config.toml
n_mels = 64
logit_normal_time = true
inner_norm = false
Rows from block 7 of a small class-conditioned spectrogram flow-matching model, named by matrix and row number. Rows with one number within an expert belong to one neuron, the router's apart. Each number is 500 + 25 x the weight over its row's rms, rounded and kept within 0 to 999. All counts start at 0. Numbers have three digits each. After the name is the row's rms in percent of the matrix's.
After each expert's rows are labels from the 100 clips, of 14976 (inputs lightly noised), where the router gives the expert most weight on average: "top examples" is what is common among them. Only what is clearly more common there than usual is listed. The data: synthetic speech, music and everyday sounds put through simulated rooms and audio effects. In brackets: how many of the 100.
# router: router (model.blocks.7.mlp.router.weight, 32x192), inputs 144-191
# up: expert up (model.blocks.7.mlp.up, 32x96x192), inputs 144-191
# down: expert down (model.blocks.7.mlp.down, 32x192x96, transposed), outputs 144-191

# expert 27
router.27 079:482457507470479471482505495502526529543517521494521475483473500477494516520524518500499539505476501532497496521511492488527520546503510511468504
up.0 095:485461513503491472498489502492483518496458447483563511472484532477521489493524477504467480467523473543509563538457493475503482496514511531500459
down.0 098:553495482509517536494532512484508469501500429476528510500520450530453487543465504521488515512465468469476519488499532523504493523484504517452454
up.1 093:507502492534527508501518529508456469436502497455472485473522470518460522518502474455496492487520488456492472491499520485510538465498482471503486
down.1 095:489451520466511479545541512528476526489536464529488502464488540490487458532492534502478503495503487494470473512545460514482502504505513489480531
up.2 098:508479520521503526464479530483527495519493489486548496516491563529471497533499508514473526509514498497488438492452527497480454525487497456548511
down.2 097:480532479541500519445503501525510513500470552491476542510491479491504498536483495517520508513488469474517477485543515501449496500493527515558484
up.3 090:484457497571488471508510518488514475519509498499520527492471529505457473473503556494489487483531496523502542558434487529536454548503522526488512
down.3 102:526505435564562527495514517538500491527506526540498534505500459465477455460499507490527464501495498517527518499446515502475504474539497537453484
up.4 114:474486512486528489465498525466492512480487485515549517476476502539529476519479464505494496491520494483500536504517488486458492455462489488519439
down.4 117:470471485505481499497457497473528486490477450477477525506485467533472514509500487486492531526489488499462513528439509502450513434488509513520482
up.5 117:499493475504504555512467496502484404485489439494494483518492546521509499472494507548482563534482480462507493449505526525518500495465476488547519
down.5 112:504478513549491462503540514503491497480477512488498507475491508449531510523546516493497525504500497451500499499454506468497481531507497521553476
top examples: distortion (56); dry (41)

# expert 19
router.19 069:512499468470474451516526507525529509503531544522525515476486500476521534550507508514482530494450504538498481473514491494521500544479484494487515
up.0 096:497513499527508499516516470516475486503483490514523458492486468506481483483483481455514516480544488545513495509496528479518451454482481471477490
down.0 091:508488492485490534527480511501514471499520501482508468540503525461540530540527543519530525533527495500489506512452493508479552466494462496523456
up.1 101:497545495517522503502466494497493488481518450467522518484492502488495473487523529490495455519528526522451540501472491476507562503524516514511521
down.1 099:492516499526482523525495545516465510534525499512485487462507441500515486485460501515501477463477491507505506518490527553492519507519529463456487
up.2 101:460493523515526490530478517465476471510526499502523502521573459498478500505515474470470494502536502523510481535466526492528500518529477534466479
down.2 103:515522547500466518490499553503500513553455516542481462548476516451498548472509508500496491492500478530544530466464476499547455527491503505478527
up.3 110:483497520466512519476496514509521465496512529497502528512520493521468471530506505544475500504511493504524523520523502545521460522522539479491477
down.3 102:516520533455510516495514464519495497516544492514502508559472500480513500521505514466501509517444504511480516493556492500517489474506528531483533
up.4 108:543497522504466511479486489472496473504505452467496468514539502465471467500526488467500458493533487489544512554466477529521519525473477497485476
down.4 106:505480501547495515507504514523502519501505494496462485509488456548471475491477496500510462478502509519535463502464536503486452506507526475477499
up.5 095:527520513488490526468505499513495446527458539524476500512491519466490482472501483496501483512546477489523513502527481495496484493515509476502545
down.5 100:486525507471498459524544481504503468505506519513501490482543490574507495541494469475509511469500434516506500514538439520481532495499515535491549
top examples: band (72)

# expert 23
router.23 078:500521480471502479503513490522530505504525542511525517494490486469518538522527516512506527517470504539501496477537497508511520542498480502486524
up.0 096:502535525504475489482484472518449510494486453509457487526481499515519475483493526485525488461532496510477500507457536484506489484499467473496510
down.0 102:486445511480528469505513489500454507470470484458494540474499513537492470481466517510530461501465528517476511501510502480498466487470508527476505
up.1 102:490550477508490498537498533521450513506470544529510506502484512503488480518455500472501508455519449507514544492484504489494466492495487448518463
down.1 102:534515486498487515513526510484481496461446527539554474519498507534467483492490473469529534478473490536468485515526514504481484505544511487482466
up.2 102:493487509513525544497487560493512446511478524507531524518500553512459540495458512508485506501513524503508485507465448485511491510519486499536520
down.2 100:442451514513533470475483522484495482469513496456499507507520453509474513485508532475506515517503516510482430462511522534489517486480504486464464
up.3 097:507498494529519528511483525534495445483530483549457473518480514515479495499454475516479482458526486504503522528484466489494551480537541497512494
down.3 099:529503526515524475504488429476471522484555510507494482488521500493466479489465533466521466545474450507474533485463490521535492494522514487481516
up.4 096:516509524495495476526491493542425493476454481504460480496454483442515507510515514476498518459535483470490443516478521490481507477477472509493481
down.4 099:452464471486520482488529508488455512475489512453589516454487585519546488526530499506480537490549558473487491489510535487485552506531516504456536
up.5 100:522470482519507544480476498523527499511482542515512496535494526467475507492486488499474465462529504500501513493516512522599484524498537486542516
down.5 104:537501480574473540453481513509469534473493488503474424521473495474529495466473527463478488534486509511482493457505497532503468509517499502452476
top examples: band (86); short reverberation (68); reverberation time: 0.15 to 0.3 s (46)

# expert 4
router.4 069:520524472491483487494503473520531521501533538509535520477499522477548531509508500492494543492456517532508499491527498513519518533511485497480512
up.0 100:531541524528512442457489493470520500482514482538503443455498513491514475479476491509473479467512538510525474518486478519507467498501427487491495
down.0 098:489441557488576468501508532531509509510533502509503503457506495515460507494509492468512534471515538545518522505489484528535485494476488508493495
up.1 104:485562547482507431494504500544468496519451520482492493519511520507508533491504485471522457484476491490491488483442506493518502501511475479456523
down.1 101:454470539534478480558491467468463526485484503495494501502491468504502490507508484494514506511559501493485530497482495483499543499488518486468477
up.2 098:530514549550437536443514444520473510462540463517459489517508489495516492467513523514478513488517539460492477539520490541544484511500547501481528
down.2 094:539499510508516503525493488458449545509513492518468461496483528503519540446521538514510483495489488515461526504501463539540486545514493479474525
up.3 097:505525508493504429479470500471444492478458511495541497488474509487463537494520486440493487523484514464516492488484504508486513499474510456514510
down.3 087:422452505498512527483482496489501451457471507507499533507477528518494503514509493510518509455497557540501500566521515474454539450511491546488498
up.4 100:485535505521503503514502521485481504496532488551488516501508511504501469505495462493505524493509488506487474525550492518538504516493519446428497
down.4 098:482519473496489469544528506481482499524534509492476523493548496517466526462435463525471521491436522495484572484498511460472478466531507514525501
up.5 099:478513477489529556548477502519513520531483472520520531524518489507492493527466488503494535510504500477508510564472502506481449519475515512499473
down.5 096:495498497485506511465520530493491529510480496515504483533496502463495532517502481503517504476451475511490473483454512487532508507459466497499513
top examples: short reverberation (78); band (64); reverberation time: 0.15 to 0.3 s (50)

# expert 11
router.11 086:512503484489491493506511493527543533525543532521502523472508533472548538503506511518477546509508489510519520500499497532510508558529494510513526
up.0 117:541472510483464488483521507463467505544485499536504514528516471568519493473455508482493508485515507480516524483488474532520473453498492524465504
down.0 103:504484494488499492512490493498547519538533511442433545547494513472477533485524501474484507521527498493522491513468475438496509472491505503535542
up.1 103:440467493546488533503498480521513486503519478487511524437497527540513469458544513474539513454503490487521493473436484507539501502496484450478492
down.1 105:553532451528514498532470480523507481549490497517489469505510479493499490535470454503474532488493477486502465479475498487513482521500530508530475
up.2 096:425483541461513482477470517502528471509498487482521508499492507535522494522470530509488500495487512501525528543487548523516510497531489512520476
down.2 099:504502485480473527483491496487486480504472490524520543489491515471483491506524537511505475510489481528507499502464467502520474481485508494503481
up.3 090:485482509501516501522512532531486526485482489502527516454493529512501518466524469502521491489492519524479508469507522479507492504494494504503466
down.3 090:484497472476514463524485488536514520501486490505524488501507489480493480522515530535484515491538510509507458476478481502510463497489465548483531
up.4 099:524450517556494518498487522501491468520470502480514527463524536516513493465499545456482497442545500489499495458438504498477479501503484543504519
down.4 095:526509512530496454494515498503504484505518498471412456481496486479497495440505456475499513485504488520496481506493524484557497488502487500482494
up.5 092:472495518512487470504502476520471484475523512494520559472494503532510488497460484485489516489506522450467509538511497499521455486516496498551491
down.5 102:427508512554454514496494520504505480529502519496484510492478475515475520503524487537508498509530515509524549534419452509529512498507490511495491
top examples: everyday sound (84); reversed (41)

# expert 10
router.10 077:522571526486449490485487482517503528489572514544530507499513502480520541533492511497515538507466498512505513497532495487525496522514523504480536
up.0 096:510479464524518516509482549506497506479482478486491453460490507503516466528516505478543480476534489519508493522511496529488503480474538495508457
down.0 094:437463509485509489557498520493514499524555478470437487531519524532473490548482484494487459508471482496477474515463487478486481455518498527483534
up.1 106:497466488468529489487519546511473497506443472490503530463514510505498500486503464545561477530502509465506506474497494482494466473493473503498541
down.1 105:502496490483489469479455472515505503498497502516476481472500465438508495486521519483476558490523488506507516480503446530506504498486508477548510
up.2 104:481501529557533499516522523563519483519515437535521505512475479516498480496514492517497466489512504515506544462535468502533489503521477487522494
down.2 102:482523439501471529492452473479488502504493489499525540454485497486537520520519458506476499519508516484523517533461506530500516499465478524522522
up.3 104:500530494499469522533494498501514474472455471486518529502524551497472481503497517476508524510503487489500521501493466449505523454547494513470524
down.3 100:491532452470503501511463489465487495496503529515500503528506489470514553497549434511493553491470535507492499515492496520507508523508509518515512
up.4 103:492471475542517483514519514525503488509493515529539458521468509460473506500492527511503511524510513520493501542510524484522497531507541509469480
down.4 099:471525491472481537504523505483496516476509507504473516484485525505562498495480461486543510511561479512488454503535504487487475518499525485484551
up.5 095:481532515535499521495527504494516464490481448494482502531500558480473478486481507495521495512512509519449570511517493480525461497515495480502485
down.5 102:531511482528519494482475530504489502490501503528498521517520537472527537496534441483495481541500558561499483497503511480524471493510512509529510
top examples: band (69); distortion (31)

# expert 16
router.16 080:488536488497507493535489500507528499501530542524559517485503514468534530524515517514501548506470507540501504479527483507498518516508490502485539
up.0 099:471509534541486545539508428521472467520512486530479498512459491483466495452469495491502468500531539468529525510489524481515511449499514498482512
down.0 094:533525457479484547503483491531512456480468483479476556518516514488505502512487544505520501468565516494508467538563543482499527499478468522530508
up.1 104:510487453535460477510510550490486469507457480517459470477481477522494504530495496488488479469517458494528488469518480546511470479499520498472494
down.1 112:515497494522488499512492461514523471496469500502529491468474466505516509546500481495530519527506489515528499551460506494513449513498484505462500
up.2 100:547520514500486540457469500509475503471506485510456541475466541530468496491509491515486498470535490555508550476446481490500497500491515499473509
down.2 100:551486463532484538463490488501491463488480533495511486490501446460530507456499517468476503511519497507492526499509487506562490472505499496497500
up.3 100:469493519469506457533522510507496510470446501496493522520501502543489492474502480488491483438514499478474510569513518480458503464504509480522491
down.3 108:505527490518481502504489548492495540464511512494470486481494451489486512498530454501496529518487489502509500515443452507502511500521518483473454
up.4 110:453520576516548481531514538528486485487503462534535504466498492504467503459532497471513515502531494501542515487475485506493486516501509476509498
down.4 106:460523444486491531491495518492502501529462488474510517507511525460524475538554520494479459538491555484522459528523453496523545468513506516501510
up.5 100:491480484501494533460491508518497494526485474474512515482540506530498503480507473500460509481517495503502535489498518481465528456467506477495516
down.5 106:504509526493514491503490520537500530527515480497480428506527475455496502500478493474490530516476488501512521458503424508517510515512494440504511
top examples: band (89); short reverberation (75); reverberation time: 0.15 to 0.3 s (53)

# expert 7
router.7 077:496512504484513475518529493512553484534498536497555500497499505469526531547522500511490527509477495543501485466499494499523533551506497495491509
up.0 106:484486483454487510517483509518497454513482513480487492503450517522481516498497498513518506490521480509502545469534505493529514464511498535503486
down.0 099:518520500500475514483540501482513455547482469478511531498503490536527519511508500529497443501475503498475500506474514468516495443516489499554512
up.1 102:452481518481527495508513459522501451477496482504529541488476517514460450491445483450480499482532507483522499483473460437513520517548493503441502
down.1 099:516525489496461514485530502500518497511445520477538500478468499519498471440523475537465485538506497521484526508494486496519493482472489490511503
up.2 094:493481494492510493490481521466459486480451463516520531509482498486509493492494491494554514459528486466505473524471519495554534440444549494463506
down.2 099:488466518504486513488472507475485503522487514490524500485497505508519498481515504497533538539457498513475514499459490522493505430512503505531483
up.3 104:501510521498514522474497470500471516478470473522507487465464509451517470433511511464515509507506486488471539464490540509478488492462491523534491
down.3 104:508503501411516492479524488475508516499496541477497522473524514526509506501540558499508487505551508442539519482522449483470476476479516468500527
up.4 103:512519527499521481485516496545473497507478504534459538507502525491496515445489468459493473474513533511550502499457505479490457492503470484482488
down.4 099:502492523466447455492481502502519536475490518487535513441515505482488443541499493487535513494515488518506535529536469471509512497493487495501506
up.5 101:527510474494453486499422531481444484436476496484490472511530502505504490458527494468501500499537538515529505497464486468478526491505539463496518
down.5 102:537482518467499469515524504488501504489551551528470560506507518512508498561514477490495497478511468522477503518534495484525485471502460524465458
top examples: band (51)

# expert 2
router.2 094:496510520552511525528531478525537533517529539501490565478540553472526527416506529523503518526492526506531504494463491536507492533529512527538525
up.0 089:504511545533483519535505489529507502533489472527480523505521524550483487469514482511524482504515485525514550480483470533522520490514504478478515
down.0 088:548460478464494517520495497508475488473508486488509494503509542523507484519532486536426514461497530480488496528503503442495497500448489531498537
up.1 093:504460485533505514507480512492516508511473498471508474493487506538499492495520500537506499464519486480530490473474509484484496509468481508521438
down.1 098:541529515482477504509546503496469500503512529509468540478464472458514511488473548472526490519535506472475506484485523518503469548456512506501492
up.2 100:512459487503481458487470500535542522527485529495498511476514522488459526441501511464482448474512484482475515501441479453468493513542454509504546
down.2 101:497482463462500501458559506514537486509488503546484495501457490529487492450521520539466466483512482495491513479457476481482478473453482488529529
up.3 095:483541530507486503507464519521528489495503501529483513483479512484510508468498512516498547512505502424496532494570519520560508446475467460493530
down.3 085:548487501489435498525461536492503552503529510517489537495471525493494505503509553497462499465491494502543510522474533455515499483455479551465505
up.4 080:516509500491555474531450534486494504508495534427480485516482546467521484499524485480500537520504464484520501510470497528475484521506534520548466
down.4 072:500486504532508476491486499514538485511532493515486525460453463564501489479506479492513465553429456533498460483421497502524472514476511511483509
up.5 086:498491461499487541485469483489507489452463480436519523504523505511497493502501562544434517543510506467566513492507494495508475499510544523544492
down.5 079:473455486510483506513504507486468474549494490517518443491518514492496518445498517522488500511519529519502449502480502530504493548487504494481486
top examples: short reverberation (77); reversed (58); everyday sound (53)

# expert 3
router.3 109:473524489483502546512523491457474522498495517469502475519528529431538505527514501481503533530511486483522446558495534497502536546485540486557456
up.0 115:493532526524500507469457481517468550468470476511511504474508511455504521426506479477498441483514510539519519498493448483503497468504477534517478
down.0 126:486512490510463475537511498500507465496482533505496512509506496486466445533534508509450500484491492471498522546489514486530509469516531508550470
up.1 094:482510481539500517496531474475499490550511508456501510527549513518497482428535504497509529483503490484513472491427517473496481503477529459516488
down.1 090:551489508458458507505485541517510502466460457456476479472499512521488520494549489490484537487495487510500492518506528464483485473484477552479509
up.2 096:486504508501503515500469480504575513524539531534484508523530496501497485471483515494487524468472506510540523504484452497545476522533504535486515
down.2 093:548531524474483446452519532496525530517505510502500508491472530529506490503555505507509484453497460458497494474496509492496489504471518527502521
up.3 106:514470497540477494536547509557558510515570510537498473473523527480492517484497536507531496486495527556462468485463532467501496543507483496476502
down.3 111:515507525516526474451533517507500509559534505509495504506494485573495466522516514516517456492480489494472510505489490513536469474513494471495473
up.4 115:510524510476489495507486508514498475474495473544508494480495483484485503541446459464558490484497523520465506481466458486533500517517518467497501
down.4 110:489536527521467518504505489485489449497479470504477505492491519469520512482478523448535508536533545481540497531501468518486515532492455487511498
up.5 103:494500496460492488455460513499465479506446488487530549497480507513486530545520498556489469516485487517489546497522488489514495460532454491549533
down.5 112:441487485515496476511502463485454456466503508492511473505480467524505453524493487503530506458444482465495472497536521521498515530510539487475478
top examples: dropouts (52)

# expert 28
router.28 115:457486485465501518475496505472501543519498481491515496484460517471504492508532490514510520514511508488505451513497534496529501529497512506505495
up.0 088:527535509505496495487508508454459454497485455479468486468492494516474508469479446485472464454536498549472553466485489514512489513510502487518492
down.0 080:506548529486463452486518532538515502501540497516492493536493469507528497520529502484516509466492506466509493427521508496509477511537522504489509
up.1 130:469519528486524507495498496526509479480460465505497528503472495447511454461504479432529497446543541444507498497512522450493519483469475423517477
down.1 135:509491493496498460504522476480488469481519472490504566489520511439545519461491523475538454521533547464505463521482532517480506517484460451524544
up.2 106:533527492540536476513474507491486455460505484502507490549517498458496504466475486473504469492508479520491466457542477533521537509529503498515495
down.2 111:555483556479532499517508482510481482539497526486490500518523496493456506553500500484433519478537494489492502478524452485532470423514533489481445
up.3 074:486489513476515497555492502462457451458454450534488486499467481514502505489491481502502513480578505510473523476448484512468476491486479498480520
down.3 073:535512483469508513519516509532471479528484467527462508534449480495468499489505513539458517508536443532510534490484483531501515502499469544509469
up.4 095:466486473502485463490482474459502546492509515488477489459482505467504471535537509503508476490505476497451508494494514462481473513493524503467424
down.4 084:517536486543531487481533485460508460493504480482488525519489496522550524489535492516517466537524500510516542557483464492491527495521475532503475
up.5 102:497480501499513477514517498483495535488492449499487491526478474486542495564539523545515491499499502493488489535487529500525507470494519506490488
down.5 102:474500494513490493489469502476523486566468536504508520505461488516574524465536529512529467557430534482489438543474532492529511536507479517540489
top examples: drums (65); dry (59); distortion (32)

# expert 12
router.12 180:506487522497500486480490500507488479448466480546478512481450464547480486494481477525484499475495517487476530458505472525503466464490468533457524
up.0 092:549509514492515460491485510537538509496538520523524494483507509519485511474489538456485505506479523495518502487471471518508501505515525520492541
down.0 094:446514502516507482537537526489499520491509528509461484452505528508521456490452499484502454482505469504506533442495503506482499527515534487492508
up.1 090:507475483527494560456540513472473516506466507517493540492496490506498514489496492507544480480495481543470473523534519495472525517423530466474495
down.1 091:497490494468501480515527447516486493496526503480515486520491502507513514564530511496496504521500476464486484500516498486508513509525534481532507
up.2 089:486485513492483500501537508522517471503520520517489444444468559485554526496507499472502515460496505478524480490499543479484510483455464487494523
down.2 080:505526533482488527464551547488503544471480496542518526478551500498493481500527473522552478522525474486559491519516516520515479487490555554478523
up.3 112:449503479469487469479539512510524497466479490507503479469509556482525479546539530458511466474498536498503507525484527474475485546472500516542467
down.3 103:537524561512510499483532505491472523484510498496497508488525500488516488506488523539530501518519474492475443469529510521511476516515545507505496
up.4 106:498492518485497519497477488523548483514529508512506519488554506514533504496466520466506499497505531508506514546484529467510520504567502487500508
down.4 106:472502495580506476539525484509495522502482527502560518467522520524519461485466516464506459497563501501459514481519503501484471499534526525491496
up.5 067:542489491518527496501518465528552509504553500560491490494532496514532487483502548494494527536460543512545482494492480539507492511510476500470553
down.5 079:487518503500516463489518494540521514549509534486470510468533492536502506486474499500527469510491459469453505445483521495455520507534516517514484
top examples: dropouts (92); number of effects: 3 or more (44)

# expert 22
router.22 120:515522469513502495513494487512525495460479532487510510534499537447532554510540539531498479524500551495538476492479480512505515522548517513506521
up.0 116:458479486504468538456497520487500522552473508531544488500489502486531496498529503487490499505519526483502494489440515479507506481490519486509517
down.0 117:474513521509449506454511539492498468499519529467483517494470518509521526506507468499486556491499471498458494498520509543520527501495486531491506
up.1 109:471482521467495530477502496507533537569502514501492490517512498487500494536516474498548524503499547484504522490486506491537500525543509504477510
down.1 130:482522537481495505485517532490511503487489543478504516532436516481508445507549495471492545491536480488486470501504507520502509528506501517513476
up.2 099:512478494482538472526486486527503515493457510482521449481490470524530522565504467527552523473502481522541531502539553486485514515521513478491485
down.2 095:550521513452497519506529483452477523521481497497490586493486555473443516513466511514452519501494486513512523507496464509475491488491529460533503
up.3 093:515496453533469513496438475471493546468469499533485543501507485502527514514471526499485505543514504483498507503492468514459511501518472470497459
down.3 085:492495482583511480494528510520474499503553487540491473533486501505463518506508476501499451492481494476531524525470523469505478508486488494550494
up.4 092:460473507531553532500538474512469498512460505497514480449512512473508463484486490492568493466509495527523504485474524478469441521462482477542488
down.4 088:466499517475495516490500495533497521546525459457521530479483543517515557462455466501476542493488508457537495470507479475466486485479496514530543
up.5 093:469495536495468464472453529512459515471454496491471487488512534519496528478484486483485501506510466489529510523464509488534477475491503500496489
down.5 088:475482467549521509504507505545460483525491481537501498520424502506514515538536586515504487512488521526464470492496489530492502515480452507494495
top examples: everyday sound (51)

# expert 13
router.13 073:494554502510513480555507484522522521492522537524512537471490515455526519526519496486492535506467506527504514486521474515513528521503467499508517
up.0 088:493554517526519522519503523495458474541474517469494479488484460494491458492498509506529458448556443503456486465449528530504449519500518478493462
down.0 092:540469512506506538512441484452497535516507541439511502506505463474505487515518506472483512516495532474477481483549563494492462497506473511488504
up.1 096:531503513527517537493512515502487456523458494502517460501501491497502493490485436499498518457528458467488522544509538498463507470472544438500470
down.1 092:494513490502507490481499537540505529494503526529489505480467548500523498466456511475549533493547515477516445494442521499472445513558495534480457
up.2 102:514524502550556472499514505496456519444497492519469476534456489487532492480477489511464520502536466458466509495479477530471522526491493502524514
down.2 106:502520517442485480491480507523518500513491473493472526476489539509450444527502496489469452485508459497534494522525499510519515532514510539503512
up.3 100:508504522550521526461532514501545437493479483495509517460529463479473456503466514510498527516541533494519477557488520522518489493470504512486456
down.3 103:463494506528511462514519470508498452491509505494509490543467506456532523463509526456496503471547524492465502488482538462485454541504497520489562
up.4 101:475482515470535523497484541486532503510521509479454457491551501498473462427521572504437478484536505516490525493462495490497511486499511488475516
down.4 102:479535418469478577492481530534494480497496515540512541530481493520473463490493488500441512508491498489475468469475495529487505499439478489510493
up.5 081:518514482517507469502508509491462530519461508483517513505478478509490453463464437513508455457549473490449511519454519499505538498525493463480480
down.5 087:476475499497493498488480504490474481510508500447503474447485541497514500484513531493496470490503496466541461534514504491519498511476469480480504
top examples: band (82)

# expert 30
router.30 103:490490516513468516485514536503501520542524479526523469534490552469545543525518508524507534553504528459497516478513521472515556477489504527519508
up.0 115:504491496533515502480504491491482486528525457503532451563460504474494542514468512542492491549518518493466541485495523476506499462475496506490503
down.0 115:532480525512488480485494527495470489457522508492467495477478527506520547468501465491484525515495513503473481502497516477502521533473512551520495
up.1 094:530513469494476475482489504470496463504512502520479514544505498566532513441448549483552524522503494505504522455444480486516466465504485495488499
down.1 088:532464523470475516554486485450489504466544523510487501498502542503477524553509484450511481456546494502532484507545476495539481484492484490531487
up.2 099:496497525489499537492527514536532518474491490472520485523495456477467505477506506515522508475504501477482522484514500501496468492474535489472517
down.2 104:541493494502543489494496450476456521551496506481481493515514486483481549472474503488531495499497523496535522505500487484506490471504528478485499
up.3 100:521492466472450506471492476487500538517515491477539483507506459496472532446499492513536500489489472491518521487505502508459494488503502482446506
down.3 104:507497504482499507486514461463469495529513482522503514479508491464517551466501516506481479510520514516483490490530492522517496469570482461494514
up.4 099:498497478538488471492512507507481482532504465523490452530486490525532534476484510497473522533530514481506503473506492471491526491478491485488509
down.4 097:546523537504475518514496521491477510444510510509458509478491510483476525492478469506498543511511495488508453471516485530528533505497464534485497
up.5 083:516529529509503503526524518534456515495475446509485507464481492526491479443484522474474483479537478514482487518509508523512510545481514471505511
down.5 080:494525496576469524505505492507517498429531514533495480507466462511471521490461452496538528473508447506541530520467481520515525437490435498467509
top examples: everyday sound (61); reversed (33)

# expert 9
router.9 071:529485490503501447519500496514511505499500502516546510468501532463534504504551491503491526487460504525492495465514483501510502520513506473486495
up.0 101:504509511518516494510479510512473503480478496518505465468520469478474493501452466489511447511511467485474490480520501481462473484497485506506501
down.0 105:476532517470507470478484549493488482469516458451499470514475537483466515487459481486481495546451486515522442513484518523539512469539500525531512
up.1 103:491471504499471481511482512462509511479476449508479503467492473518434527476494456482516471504514460508466467529450496476471446464489542489474480
down.1 101:512531469492504523504490490530485475474520502480493537487513459577523504527426507470531468485492533521496537498517501515460511485464455523481516
up.2 097:494487490507465451501510488494452494503489485489446509512436570473523478500470489437506518456510522506480493526467544481478535455492532511568489
down.2 095:527481507456497536512519470496528502518498524517473521514469512456486511510472497517517553462536476501529507507538474495475515481516492500503518
up.3 093:514513490530470465523525491508482473470463517476495506522520468511502491486475503479538519516492477470477524513495448457489484495509459526526518
down.3 088:488556475511485523497479515497489505483440491457537504520478504517483487498517511489481468504535493551503464500502507466502530495470517523521520
up.4 103:514531505527530500469585525495481524487491499514462466494484492489517531478484487501552464463504506508476503465489495515467473472470509533493441
down.4 098:471483537478515461463512488514496485491478442516502505482515484486511487502486489495487537472499485494518470456477517499465506535483529523532506
up.5 107:485553519512484488525504548529469485503466498514491475502500493490533494515503432496521461479501484485492510494488482484455506500466466535510471
down.5 111:487529493510486527486519514475512507481432495503520498489462521496532511485505507515432540512527487493465499509473511504499494545469490507497500
top examples: dropouts (30)